A small sound classifier, trained from scratch: 11400 steps, held-out accuracy 99%.
Rows from block 6 of a small sound classifier, named by matrix and row number. Rows with one number belong to one neuron. Each number is 500 + 40 x the weight over its row's rms, rounded and kept within 0 to 999. All counts start at 0. Numbers have three digits each. After the name is the row's rms in percent of the matrix's.
After each neuron's rows are labels from the 100 clips, of 14848, where the neuron reaches its largest size: "responds to" is what is common among them. Only what is clearly more common there than usual is listed. The data: synthesised imitations of 52 everyday sounds, one a clip. In brackets: how many of the 100.
# u: gMLP up (value half) (model.blocks.6.mixer.u.weight, 256x192), inputs 128-191
# v: gMLP up (gate half) (model.blocks.6.mixer.v.weight, 256x192), inputs 128-191
# out: gMLP down (model.blocks.6.mixer.out.weight, 192x256, transposed), outputs 128-191

u.16 100:464476533527475559507516504461500584539522471469537478535535542546465552457540504535514523480497491507646500548580493526449507555580436464473486454549562556598517510476426487526480580574531473
v.16 100:540534525543512462471557423436537531531527500523409501431452454416539455589482488497409462470530506484513428525471448493449556499517485502503489516517449457494496528457494471392503530513537515
out.16 093:473461541496500460456538484545487510541583563448424498497499540528521480510435526480453501528494467529503461489514484493555458432507505512513528538516439444496557519478537501445559454462447507
responds to: signals (36)

u.110 108:475434483465492457557503543485428419531588540507511505516558451446559524503456446509507563544518526394425495454425474535484534543522494494436495509498445498532519521505502480520551527526487525
v.110 100:477527530472502507513528503497543413536491477537502493566534518572522530461488451459513518513606497499558478495534521497502418525507547506493483475471455470458430522529551523501468461470463486
out.110 101:475536468414529483457515523486561460494440570522488482521548526537480478548443544544528558410548500526512420503430431467502571527489516525501467475495475483476496521419492472578521558476527490
responds to: animals (75); crickets (51); white noise (29)

u.172 103:429428444446541548543487517452460541609433475499502515465521418510423494502465488526471526551527486444542480488462497485521458576504492509413462473580548482543523441473451484492490561512468522
v.172 119:484566528555497465473551487461453453528526475572521559523436498521488497505494462434509414523483488475500513456486498475565514524497544454523503481469488486468419508516508541457511567428436475
out.172 100:498431530461464499516541437436500449452556565497444434450464508461533533482513539490440520480525452490560509495543510477497539431502523438520527494503441560525503536493509533542469531520471438
responds to: people (79); coughing (54)

u.132 101:523485507536494501538525484524471533550495485472521531585503581502471443523560450490567499453492529556536515501530551471525549437499531485544474454513423502489501555501522516509534550564488466
v.132 098:533484499506578472489495529493515459487456512553528519493557558536522521516521423488488468526435518518514471497526470482539495462472559453536546615464508548541438511496467494478460421535546544
out.132 094:467494483601477550489475453440520458493484502474544529531470436498498532550446541481435481512552558497487512428550584535490506448490463486512494580461500516428488534465485445502537535564502546
responds to: signals (60); white noise (39)

u.228 100:406481554454557571533490500523472454489537488509464516513528552522460538569470486454455470502518432479511505535512527524536502495533469434521516492552462453452537511490456450425554489517488427
v.228 103:520536518542520470480581482486537546501482505495499507540517510517460510504579525573478452488509436437552469412535622537529466521571507487470553471530503489526533470516535524430461485511545475
out.228 097:491437606530476500541466446525550535480506455483574547536500480488436494498524415531542505465466473557477511533521481563432460492488476541512518473493481481455480532533488534431533529461473499
responds to: text has "noise" (49); people (37)

u.60 104:510516471566486507541516556424530452501548537522518573497498573595435475458533554535509441453532504506572496493499397453437504405568475497522598473512478514440470567528544476510520504499514481
v.60 107:418420491490396535522483468502406474559437442535488541553496461494524533469500472481505547400445527471507480479532493517448596542496585501496475477496503488440475442529514485536577503541499564
out.60 113:455441538547478466526552426478430526528504546480504534530465556436450523491454484467416487588460491507444534521475548413480457456570471525540554582487406478493518517464462585559506480534504485
responds to: signals (100); phone ringing (72)

u.184 101:561444485513474538460466506517523496512538545469503502520508518473549440548541500492507507543449507475523522525533543455472503515447519496544520455449497551569485486523384510527457465517555521
v.184 097:592491462505580524556504543437547460503491477507443571480524489465530477527450528491577555567442500451502452493438471539530429456459515463502438512483521526531502501426564516539516535506490520
out.184 103:546571509494521522500477541479524522507528495566515502462513504500528483528533581538530443514506466523464462495491482509546536475483540492504514511526508558537525550405571542444564537507565515
responds to: animals (98); barking (49); frog croaking (32)

u.15 100:512475495532449471513490510531455559430551563495557486479495418460514490495483454476449510514412489509522507497527556512447534482469548474487497494541483514558541441415502570501590433484516511
v.15 099:515483474455468455550513463490546504508556510472496519487494510497415507501454522505433561554478573465459572504534478560487502561516536459489469456566447457543493574432533478424512573522572526
out.15 104:484485576580508515478490453490511570502504460501483517493505444469470552496472540570531567547536496568554509464417479483454479503521520491479505487587528490490490459495490426479494588459496540
responds to: reverberation (91); text has "reverberant" (91); clock ticking (55)

u.182 091:484547538477536512512521500475461463479477406474518539539394462526486551472492519496528507544495515443512544469519488499488427532532536480493569522471505543534496538557510524550498523495424550
v.182 092:485430497558557458525540475509491552547476504473467546497496535546536510488552544498502497480512510484485508506525527519479468478548513516492521503494507494394515554515515437434544469576541503
out.182 090:490444499558462462420482490509546536527513511467538565460524513452449510494551527440479488495451467492523476522549561542554422497473531510501466534456495479459399547537526485556444472423474551
responds to: snoring (100); people (100)

u.148 098:480580571490511542567486506541518472494532517524514429463520504529558485488511484593493550508546523469464444548475478433503484475539574554503434575473558445556514477554506551460498503478507596
v.148 095:494579550397517539571519458484438471414486525545463503446544531585504518514485490569542499542537536503552503467529424566548450476470542457530504517532493519530453454426534509452540488404487501
out.148 094:423526407538489415507534509518432512512476401432506489504535467491536501535487530445505524504541580489510538494422498480548485561528536501465485463499527505484443480489498477538458538578480543
responds to: machines and effects (78); whoosh (65)

u.79 101:455484588500500485526564444483516536528471471470476556474587555501508519485550523490485448474579510477547474471494516517467574500480476468505466531468580452534375577593460493413528443451486478
v.79 099:560570494429535481468534522540474469503508525468564489534508513507534481488514476515508508512497466524535404444563465462431422498530556531518460481538428472510512503518489473464379504548483456
out.79 097:492554513529404440544534481507519514498462463520522434571546497480469524471368447505549473516470531518495503483533449506522488481485515516458422506485502556495506494467507494546454474490480565
responds to: creak (66); household (66)

u.63 099:524443555459443518527495526509531487556577507506419511591496516561528491507490498525509453516533530461476561525516507511517534486509485467546511496480532525527613535518466434428507458470510509
v.63 106:493529519577464490605529446493528484533510489530530503493516536561536549434510487465476414515558511537503520511474538483524496490491511530408540598482490505459522528527490476558495475461456476
out.63 100:509468509554495510426541488485463510503522529487498500500419470472449459485425452454446469487491410599518542472512539452503501533576587498477467488488466538497505503500447505501517468505443498
responds to: fly buzzing (54); animals (54)

u.33 103:450491518519616445505472545589437507496533496510530445548455554445511517458535513535497511494457471444508536474468448495518610494456510496488497548463463588522544487479509421499443467461449466
v.33 100:573533497503584559456526530474465507535545444464516564516492512518503484482537514489530468465440530553485552456477491457576528452469536437539469489522477496535522480455476463385480506577529550
out.33 094:523492462527505471440481453462455560502456560402503515517501499513505626452431425517488460503474489583515536483407447499478477485483515504541489416455563484506466512519479500515549419516484472
responds to: reverberation (63); text has "room" (63); text has "reverberant" (63); nature (36)

u.240 107:455553502517499455506631512499437523489477423464525511515527542475551542442477495425480437528526522515449524538498457514524493493483602525507528513485509476488454500505555404565494415511540479
v.240 096:528475572466487481467510549444460471539478523477509482479511515485474574448465538565475503493508506456436569466546548489553448505500568559555506494474448549508361479464495485481461530512529490
out.240 114:547454440464453537432467404469478520499447483541450492541472517483496416559461543435505538494475555513547558522481498463495524485487508504547443439478580544473427448459483527552398524490483579
responds to: nature (100); waves (78)

u.104 108:545516549474456497539514547451484447468489450450543429478495499538520547539506496583499460453463503472573487457449489461594488596537541528466522495477513558471466517498523509473451522503555529
v.104 093:537526528552520498500603471525462501434495586409472430487493537488427477492550421485481574512495471555562510539604487499524545472521461455473518511463517508483409548468496536509412453586497525
out.104 102:511567523490454508585519477426525544521471519543556530427490518545499473508531500442443527457525556577517447481552504475444500552455490478526535519473476560433462507533456491537486510518502502
responds to: machines and effects (59); engine (35)

u.130 104:583521507505496510485539550463558530479504522546571575472532493498509529479613582527473546470489471493480499442541549477500442474471523562520595534442403479505488504487493572505532452501465455
v.130 108:531535525469561486548557456499497368549443531499487539575530466468554584553516513474466504448438560482458501462529531540516508527539450458498511388484467443498497496474450542579420558519538469
out.130 116:465463528506503442487526411496494495488507534528503533546501485486516495460538513557482478511472518561515502514477488450492530454608517506509519479522484559483525579460457444517460478471499487
responds to: whistle (100); signals (100)

u.199 095:485509505511457445544520502486481511437486563458547499492521448488429452532592460507617529563494498490444540500504518527448583475554512499502515513440444539525469503494515453476547429427564472
v.199 102:577505463523443472566478509465455525520463535485424486515518514450504495511519507486513518525513481403557526488527530577433455436505506516518521436581532540522499498462530462487440510493474519
out.199 101:454557478531483470488460453516453507487456522525470550450495445547562562525571530517535489499547529520550459469497513463543469538467488492514473493528506443489465513476499461443448450463431538
responds to: nature (90); rain (65)

u.124 108:483476499451533552517524505576502430435561442508551536529458479428543517419454460560470494460498497485544534499496533509466496399482540514495528445489552464546523469545511488536500449505481502
v.124 099:501556497546480492513584436483501424509420523495482529469536589534562572556426494528453525426404483495469496466531494485524481513525524491517538460427463537479462504552519530454478532498463447
out.124 104:503457488538568440360532434493433589513429462472487464383523470468574491576500520559563488444457480499494461489492529492460576531496547504520493493508554482513489472430474484573522471518449508
responds to: creak (41); vacuum cleaner (39)

u.89 098:592468471514516417477470471520569467476500504491494474576473535531425455499486473506491521490465567462488419493492474551526477509580407500467470469473452598502488436494466461487493598542497487
v.89 099:502485495520450479535515488465518420418481521557465414430455498530573429511523497502537534421488457539454511569503484503486497510441480552535466514519481503535457503464491477499423513475529493
out.89 103:528481526580537570462558479476505455460544537538480446490469547578444519573489512500511528513528548481481501555552520500470513497486457556525456455543437446575506502542617522413513504445523546
responds to: music (99); drum roll (89)

u.27 104:464468467511498533547539568495485471522479569483577524479505511496485549476463541460459509555460469428481499481431481527494481510438465449475515501518515558555480441447567492479549488418518501
v.27 091:450518501499525447557479512555467492495470530493561466517491431590517472480439426533478491557470544485588534426484524545479522528507476486511498443489531469495486533544477522451488485490501514
out.27 102:494508488540553460496503456409506565563485547492518514460440485528538415438441489514474502514475520504564512502519487512476499418463510523456588506511543575541509485507486491493467491492472478
responds to: machines and effects (71); hammering (41); laser zap (28)

u.102 103:582575541455486519520516498445536472478497562479525530470476542523470473509554571605489480469539522478551547575489455414530462452569514478518511514522534466465527510606445528473483515511430481
v.102 101:475428387543530505526500476487488450538443544494402523481505502499504488493444507501484468455521506482487490535476479528506481434535446434445490482618459472523485506527518509484454552493523497
out.102 098:489475435531530491508454459548490515492485516478502485502520491484494512425532482498485476569571496492546600528460471535432475455460515574472525575562551555535516518536550484507466499505512538
responds to: fly buzzing (33)

u.78 105:477473450440504499571495520455492607506486479461524489494476552564488486466541494499540442491486516604517448552528524496464476425524434525529463486460427462504576516450502427553526479500490502
v.78 105:427493455479513512569493429489459517533500467544521433530559495474502511499463467508485479496486459456497408531486584553481471552529462467512553576492421546391505432520538499458548422533446556
out.78 113:552556527528559412507548469536469546495489509534509504446509497537501509539482520485471524548467418491430485439474483528503420589507474502454490434504525511462499470518549547495542531516493504
responds to: creak (100); household (100)

u.160 092:559516573438488517535543508499485521479534491513432539507483502519472521503565557528484503516536541470484420507557469452526470436519486467535516497449479514522519502530537487506468393453473573
v.160 103:553482540490537448486513463530566510414545558476488477456509567527523501442460502520508559490555515477505520527444541473496401489506467464564476469509454535434574546483408472425449507501523485
out.160 100:525497535464447474511526547487487468488468530505467535490429449465419540543468491448553514491487477528506518490482495467444485510467454432517515493543577562542508445527465468532517433525483537
responds to: nature (64); wind (51); mains hum (31)

u.47 101:458483491476534518498494451488530460555543441509481480443468560463545518465493541517560504496535484560475502452465462484423473446484521577525490426505522460526557499542443491508466471406538450
v.47 096:518486476473594458428554533511530461561508484465472484526458558534450500541441494521472509505465479506446508430518511513468514489509533482527522480498508471512524477529592478533445483510559467
out.47 100:475479569477518508454521460576407527544476520523490554528498426539569558470496565513546520484440491515387458511527482462472510478543542522476434479506567507485420571474452526583513492600524524
responds to: melody (38); music (38)

u.18 097:500523445533416486553484531440508475487465439454451560508459483499513441528492520467513560551367495506528456567510549488500456494511517532426487457424493492487540536423495499507489493501472490
v.18 100:475479441491540389471509514480518525540482464564512494501450589487542490485517528493466546542487549558486496477527474582438541430562471481511477538530577421506411506512525451538470423504522466
out.18 100:508457552538444470530524528532509489461485528466412501453507528426413410482589521603476491484476488567479520517604479436568535450513513603504519513502443564484484497474513475437538478527439567
responds to: reverberation (62); text has "reverberant" (62); people (46); applause (40)

u.30 106:505491527537526533420481454457471455439488500443502453478493544535472452463438502526576462497512463536538480544436464503520491478497469371497484510456517545534529574475473534483494440501487512
v.30 100:545466464580481535484475468608387557527462522473436462494497432457468441476508436496546490519519486545538509451505520479488502507441509497497511448502569559470458498551482492489516519455498511
out.30 104:575526523417476458471564485463493422447544458530519466458470492524504472487484530484477569542477517500535465522492525513543493511497553534522542519533495485476477487452516489502498509405508498
responds to: household (65); typing (57)

u.125 096:446453451580488450489474601551480462532533470521483484500547516551530470441569545470454521457525542486519560486497543488527487468498500527525513502532541460472513557518490491534498506531532490
v.125 097:470547545477535401497512494478529503543523573524449528430512536552509499497567562520470569510523494390469509477463529466524500481452501417481488552442513565521445468539483578478478519515548515
out.125 094:415421505513555540490493499423458563547475484469558485459490516559512408426575483500582519525479525501445586508428508487497467503537484504443484518521434560471411476474467494539508458493490518
responds to: people (34)

u.23 098:496520480468495532467503553543500462522536465499496459491586471461485490555523460495503467463527498466460524558547471495529473417441418484578452561519535396542570482530467532517481524597460494
v.23 096:452456513460430504493507520550513445467518483468532530473455492497426521500541463484485522460453482490468564515505457474406477423501492448554479538547481439504506507483496533462464525556458512
out.23 094:491504508548532444430456485481502501503514443530566503491492422494485455514570422519464539499469421477506485513530596566580474458494515501532555478534534497532454481546456533468479564516487512
responds to: nature (43); people (39)

u.41 097:482542554463473393427473568432527524527499509512454528487545503512497523549555592537550510443540575520430489462574493461508372465537533519518567577474525495462538570476486515430490492508504550
v.41 105:555514548464454456495486543482518539486522515577498485503489533566468451492484550543473548478557505517589509521438566461514405497534480487532512561486515467488554502519466539463457497547555521
out.41 099:486510484388481513502480541492507470496558475540469486562480535519499515514535482426495547466473513523546514473517472548532468537491455484422512493478552502469456515546533500461547419438522489
responds to: wind (42); bird chirping (36)

u.193 100:496468555507438489510502502445475554460444454450480584486487510480517460581496486505512486500521524489497508468506478508431446445485546519536623502497439477445545465555533512497490482461527518
v.193 104:496516436544500593553534493451442474580490546491503453477497459537495532484553516479522497459514504554530469560488437535541446508501433531465471507563554481549545454477504472501453477518484515
out.193 102:501451486450453570453530541421473511410455469534441588520455579509544485489526489527513488439469497492533416476518413536503473435509468468558482413486531478513565571394522428486456496507526542
responds to: animals (100); fly buzzing (99)

u.159 105:501524459512479519516489569466533554540501536515524570502404534506509544477458565503430509513504456557511438582430536489455437498627532517402549497434474488510452500455527510487535477510512494
v.159 101:477436524536602456560530467454500491557514537500505588525511430533559494462515487522475486518463528497439522510517456502479473521582503491475462483490557474505442501479442548565475577499510468
out.159 114:468448547520449453530560509498487477464531537479534477528480545432467458525461503449474485549431507540508497550469540430492523426556453524571566507459432546482567509496488496468578441523502518
responds to: signals (96); whistle (38); church bell (28)

u.209 104:474514420523444492512536438441451536514594473527508449558518569558481495517484546544462519491446444554544495473550501443482563458522521503478443458448505466503448550533446494582401520464486477
v.209 098:577469463532499467527550509456540551499500469453500541484427521523486459565497436545524499485472489480490437434603536460579582530457521404497454481547552447470532496489516486458454539517456529
out.209 100:546518491534590443450575471505403510486548486459431514493490459478538487546526497500490466561509439513411529547529506542541485602493485488484456512524405486492482478517462544461460435446514469
responds to: people (59); crying baby (28)

u.138 094:540444472417420535534454550402533521456550435520549581514473479469535495495544547462528500531569500548513528539466490497446601432524469532453576459474476535446493447559430480499477519423501528
v.138 097:467491433527490528517491567455418409563521490515538457532422546404555578461520489500479447514536538528504520463473489494486437480500461546522466530426497466499536496536560504527497505508481469
out.138 095:506450463529476511492535469491546472487538514506479526586494511473522430512511482468559549451497459533502480544472537498455520474522537534538497520479451515546494565481524514405431457478512587
responds to: signals (97); whistle (94)

u.171 099:532479522465525480567533572514472542540525472473476530458418577509497485562538508592466567514572550481475535530486476544486464563549549504484526545468518546499500526477545534425518568529519502
v.171 106:446463533558500525517397518507471515531487506528528473619425482477488514543390443557455461486522482526527472496456442514521517457615492483467519541526468522470556525519507516487542478480490452
out.171 094:484481484519439437551488499489523473493570476553443432605513496528496465443468514566450476500501482484569586575526464487569490503578502545524493511596507479509453550518539483464509475551402543
responds to: animals (43); white noise (36)

u.121 101:519481558501494473595535522396473469538537522441499439557449528494513500471486478535467473456523589523498408552524483518531450482560442537455541461552457566490528520487466498474520511454549534
v.121 097:530470519529491446470526500573556473544529461471445499546472478426453555472499545466499506555428480535438514484459532484495470506472420481466483536524537501551511510516593492451404517427518508
out.121 092:539522500502590568398536515441515452462531485474450506519541479513493576507500462502507544540442523454450380461536510522453422477462476485479518558519511495534528529488516486532511549511564470
responds to: reverberation (61); text has "reverberant" (61); text has "room" (61); mains hum (37)

u.232 103:482463469428442514560544426564454460579517545466472467521570500546531437463541490564483414507472507560532469414468448517497530540452500507484465446494479433505450491488463513483466489434552440
v.232 103:506467493502537463483500495457488489548539520514526466495473405488402472461459512484400464496498459570574524482562463526633484476489488558497488498473438483529499437486498509448537525499543474
out.232 100:477511547529543401493538544534433592542462507532619564524470484440508541547484537548465502517521522489433574602559505481504517493559488516475466467500450524528423517491436533483501490415498524
responds to: crying baby (39); people (39)

u.227 098:544515477428482490519546527530493499395504513506539476506522502531526458468558545528496497551516524471489474574513520524530511499487497517504502481504470484533522459462429521453560530546459484
v.227 091:502465499499490519512432557506508494494435505490518445559531485526476460505470454597475532469550404478472491477564455559564513473481439536495478450465473464487414508515594539515482496555556462
out.227 092:430557494527538573485485384622521536493447537483498514444500435572522465450494482534476479501541553526581531500481553472505467508549509454512542443522502497425474470580523510479472485465555475
responds to: household (99); doorbell (54); creak (45)

u.17 099:527400510560544511486465497556478518526457508491451495562479489511538472499484435457452400459545469465518521509500510436512460440525505495514464455495460449503545490487541513529491509563503518
v.17 100:518502497454449547504503470487541475479465531489474480500494516469526545546568546506527436495532556552501528528531459472513430445535430596501503447433527526510494480510459467547516516449497596
out.17 107:497458455451428564477468529475542435436428534491458532504587540549569471507507545536517569528473498511532485506504459496533580499429516545495458558492557447481539501475433464597522559545498455
responds to: animals (100); frog croaking (85)

u.64 096:567533400485494508458478494510527501508494538524480486511588498499454505486510511538501498529462504522531520508555516555447452536513461543473495442474585480485466490506503442587491460482490452
v.64 094:575505468468479544492470516524510449502535541443497532483506576505495465580466492536505577507506567476457508520523520450499516532499478476550508487484492498553430491522502507526474543508409503
out.64 102:505521530490514453513515494479500514517486460547452514485540515433559562547473540560487450560577502534452543471554486459518472424512503480526501512469564527490465541539558456559499432480507466
responds to: electric buzz (40)

u.144 099:463520613544496479519582529563505611472561478506503475515458472541508453488506495516478427486499498499514441452530456495472509452490531484451516470436519536514466511511497582543510530436525533
v.144 088:485522557484503486545498441526488544491514470558522467522474520529519484596483496549415509484432490491539518539504507462480466479483629514459439447522409527502447429498471469566472476483492448
out.144 102:507463475484484494496513430475538587513497570481450544446448472506479495458440452520482423507507503567491477509590523558510449486530523516503538530449425507444500504499470463464543497507408438
responds to: crying baby (67); people (67)

u.116 102:462491550482583509507577513566494497491576527493473446511473497464568549525506464485443479461513541530538465510530477429487566440520533491442480457538528452608443503458502499536497486490503416
v.116 105:448470519488547533514484478501446474538518539548470477526536545507420517440505402469527478477488412524477513509543552557551489419537490512444487492406485508469532548469533464482520508587502566
out.116 096:556506479489488472504485505511507487533438495531477447524489511484568447476500530509538518495441485552468432537504461493555504491529573471490449459510459473572537471539452429544479494572525524
responds to: machines and effects (62); helicopter (40); snoring (32)

u.58 109:533530490506532556551491509535538496480493440450517520536450447490561478531466445466435445560503464542516439475533512511491528534579490457513484539536482490482503574527508580510517501507553561
v.58 098:517550568499538497546482520508486466478555472439529569514554475514482489523515465532506531490528507452530415453473447545490538484487511561475512516482455550479498530476510505374573509508506532
out.58 099:539509491590492518471490475468511488513489527498432549540517498455520461542452517489469504528496529500489557449458467442470491466433511601560463429482450535513547531483426463497443443524494503
responds to: music (92); drum roll (56)

u.243 115:421483525483465472506523553442501503559566515519486567556536578508447509420467589577498501486536475473540521471492499551517449461599532438501486495490505443476486530453434495474504485490547424
v.243 111:526482517442547504542575457535442522483511530521531533487532490435499433510457536535503507489502495556549494591492476545514498472532537466485481539511539459495591472430426552451487579434561507
out.243 115:504473508513452540486477429471391493530550500491496522557490465498458516530462508422478417457486484428502542552433490462423440502522517477574550538462503472528503504498468507501494468528552489
responds to: reverberation (65); text has "reverberant" (65); signals (62); siren (25)

u.216 101:455518477536543556521442544533472490491534495495512518506559526473469500507552562579504523486511531433525530548500548466455477478452589576478525444534463501469438538563478511563487536515456523
v.216 103:490507517508530439525484515515463560466481530539502479579543567460540506570565415472505470539533446495536451489502483520525506433453565485533436514428575450508513494451398468492544410559495484
out.216 094:546484481489487525477529493488516470490588512487557518562465487522503505552443484479497556523530496532521506533534562457520528516463537506494493476510499585541516516503544494498529549558458502
responds to: helicopter (26)

u.244 095:503477510575465479520524507485521501504494526510550537449539510448566489474479492468494476500508527458561480452523470496453499477480449486494480494402453511522564524447481508448440505448515536
v.244 092:463594485425501525530484489487494489604510518435485526521437490550492479502481505537491436481461514547527429596508480421496508510535548473567460545471512462525483528478548526565526495540553430
out.244 102:475510516511406524434529570556610501489484572515448502479545483474559499518522480498528519486506554404507501526391490520476519562523510494471499493444466484488434504561498554452498473568509485
responds to: nature (38)

u.113 103:517454491521539467377489519467471471512523526486548545552501518442479471456461458518553451540454430491487493484599535450495466508538523469440514495544558562523436507489502534468500477524482468
v.113 093:524483537478483460493511495434482482474514543497466496561533514581627566499496511493461462571457512467523489518544536474546511407578516514514535536466522476498459438483522537497422460571523446
out.113 107:594459465562506519523503445490436501503494494478521450497504524521512464506444513514522503545455579516504446406550598443444491462533544522446574495504537561433443467502500451550552534497400495
responds to: machines and effects (99); vacuum cleaner (70)

u.29 100:542533492511516544565484530571527565529520403493504530591432491464529480509608556513501515555464504502453391481486483507497529506507505478468543474465564421517442505477490529491568474533505613
v.29 100:508457496435493494481563508471467583497505559540435507536501468514480460527594477552450532471512490453524501450533485512532526495518486444410486510548459464467496532522455528419478534475530490
out.29 105:505527551505427536499474502480460519544553512496500498534480483505484462487558470537521457525496473443519536578501492473532475470582568493531568477487460496502534466543473494524507527448522513
responds to: creak (48); household (48)

u.101 101:535493610493504464540543512510476511466586468437481525468510411538486469519563496490507527533527527470448527501521549470494519490490470498535542519526482464561502538330448517532415515531509606
v.101 097:478498499476489513537480445432557485470460452418517475564503505473571508464460464548562511593425490472458500466568464472497460479439491492436510488450472520546455519431498550498513485519575495
out.101 103:456481500426515467528480448516472532550481490569521573550472456482497472533526492503575524537392488528444450478458423501564532513507528513545528470558514431507485509530425500465500481524537553
responds to: nature (91); water drop (77)

u.212 101:514536459540533531467534533494487466497487549495569548554512461499438454495489481474549538575491557503483546530556515572612517500450553468453531474562419531565430529471577522536495548451561567
v.212 092:499523535432517486479521493550552474597505501440427505461498535564541505483497534553466530500567447535524486450515566473556508423530510490522460419545441586476515514461552453472470467491516430
out.212 096:462533482490383405448514532603506511542527494421416460503425507562550482446479483514475474556555505528539520482450514444517518541479529507480471544521463528494535465567539529523457541503485521
responds to: people (49); footsteps (44)

u.26 099:515522523558519527416470471446531496537508485477472561477465507546558529440567528494493518515529509434514489397488496466451434504456517507498560520489476494477573450481469492438521497471502533
v.26 102:510509459473539515538520587498537452512514501612490508515507544545509569525476551539462483483558516448517466490537440497510459448622452479499500511433490397474460448439408492493519501510504404
out.26 108:519529427533381461522612562426478426522463494484503500516442500568491478489510614513469589434541545542483455528563488490468495456489482421468507459478542434534526523492484497520580480483466475
responds to: reverberation (62); text has "room" (62); text has "reverberant" (62); animals (51)

u.205 104:461572560446512455517538506572555611480421498488514464516493586469515519422584505570564499488486565496457432543466506568518466541562506540487510510524458477536498516533555456555479460498494519
v.205 095:561538495517520469495472428471468520506434464512543505532450500501461537484594541477436539474465524417542468525496517490490466462470504585522407442556534493545469543561526503530435493557486512
out.205 111:485493443526493478494493441543472511530509541543585495531522533413496561516488458524448458577472479497491463381490472560468488520478450493491529473453483445460484477530566587442512518506518536
responds to: machines and effects (70); electric buzz (30)

u.229 094:545547466489559473493503493475453521561529556496509473539475509536469582528465431534483414496482496522496479558466440501477518484484442544441402572514538514481493496499490519561515507502479518
v.229 094:479484470546467490538529463550447479544514470436484498494498494475491517599520454514437518523517504537520501449547502456511471596496499488517471491525492518445496631520533456386428616549477435
out.229 102:566462503519439546513509484471521482496485498518554533616517503450522465498440504494425546465513429507509549538563536522462436468540478455487482505474495532461525467464432527505465471498551455
responds to: reverberation (70); text has "reverberant" (70); household (51); knocking (28)

u.242 108:430526458518478477517424553492518470455504495545497546523505520498421458485508517582450484498499487510567581541444518506485482528532441460490476506561491604464476495485498541451518507485496495
v.242 094:482545481496466439508481528518473503470572499495455433466470505527570440523523496497507485520496487451422532487422525523496503510421551422481478459507482482571498497557490475500514498468510438
out.242 104:491504492572593566532462463487446508455531561514460522523467498531444477407509541442441476511531513507538520490499518544502402457515492605514462448538510500465572392514536486460378480480476488
responds to: melody (82); music (82)

u.24 096:504587484500435478500541556490475482547511468559463539501469484485478562625506453523519497480487593514498524451492569545530431480429568549492509475506502490529539530541480535468470478464532533
v.24 096:482524554521451438492517464561478556481467481446565511471486508483530500528498513432559486587545551495448506518453500487494561552525486527484496487539500499502513428492519423471500514467470611
out.24 102:533523463491458543515453474494513505394533533522532483556529572423474470467490540492461511413494549547510525502529511476468550544592487485529520592498459501502556519543499492485511571463478499
responds to: nature (91); rain (61)

u.149 103:480516529488566513486500520528418449525533521440501451512508548513447537500534527477505498531468498476543486447581436511471521497514512520441526519382446487533416444518449546529475493551469523
v.149 108:552449511512554527483439437506448539504502491482456492462515511513507511587496531512495508507496486522587521493516443425511489446467482539505477515463479510480522514504484536461555553608439549
out.149 113:557540490519488472470516501533522484489556523509493517476442547455484515546436509492462437501540478434524479476539556534557471557470515463463492475417500513507450474501469547458506484473493498
responds to: snoring (100); people (100)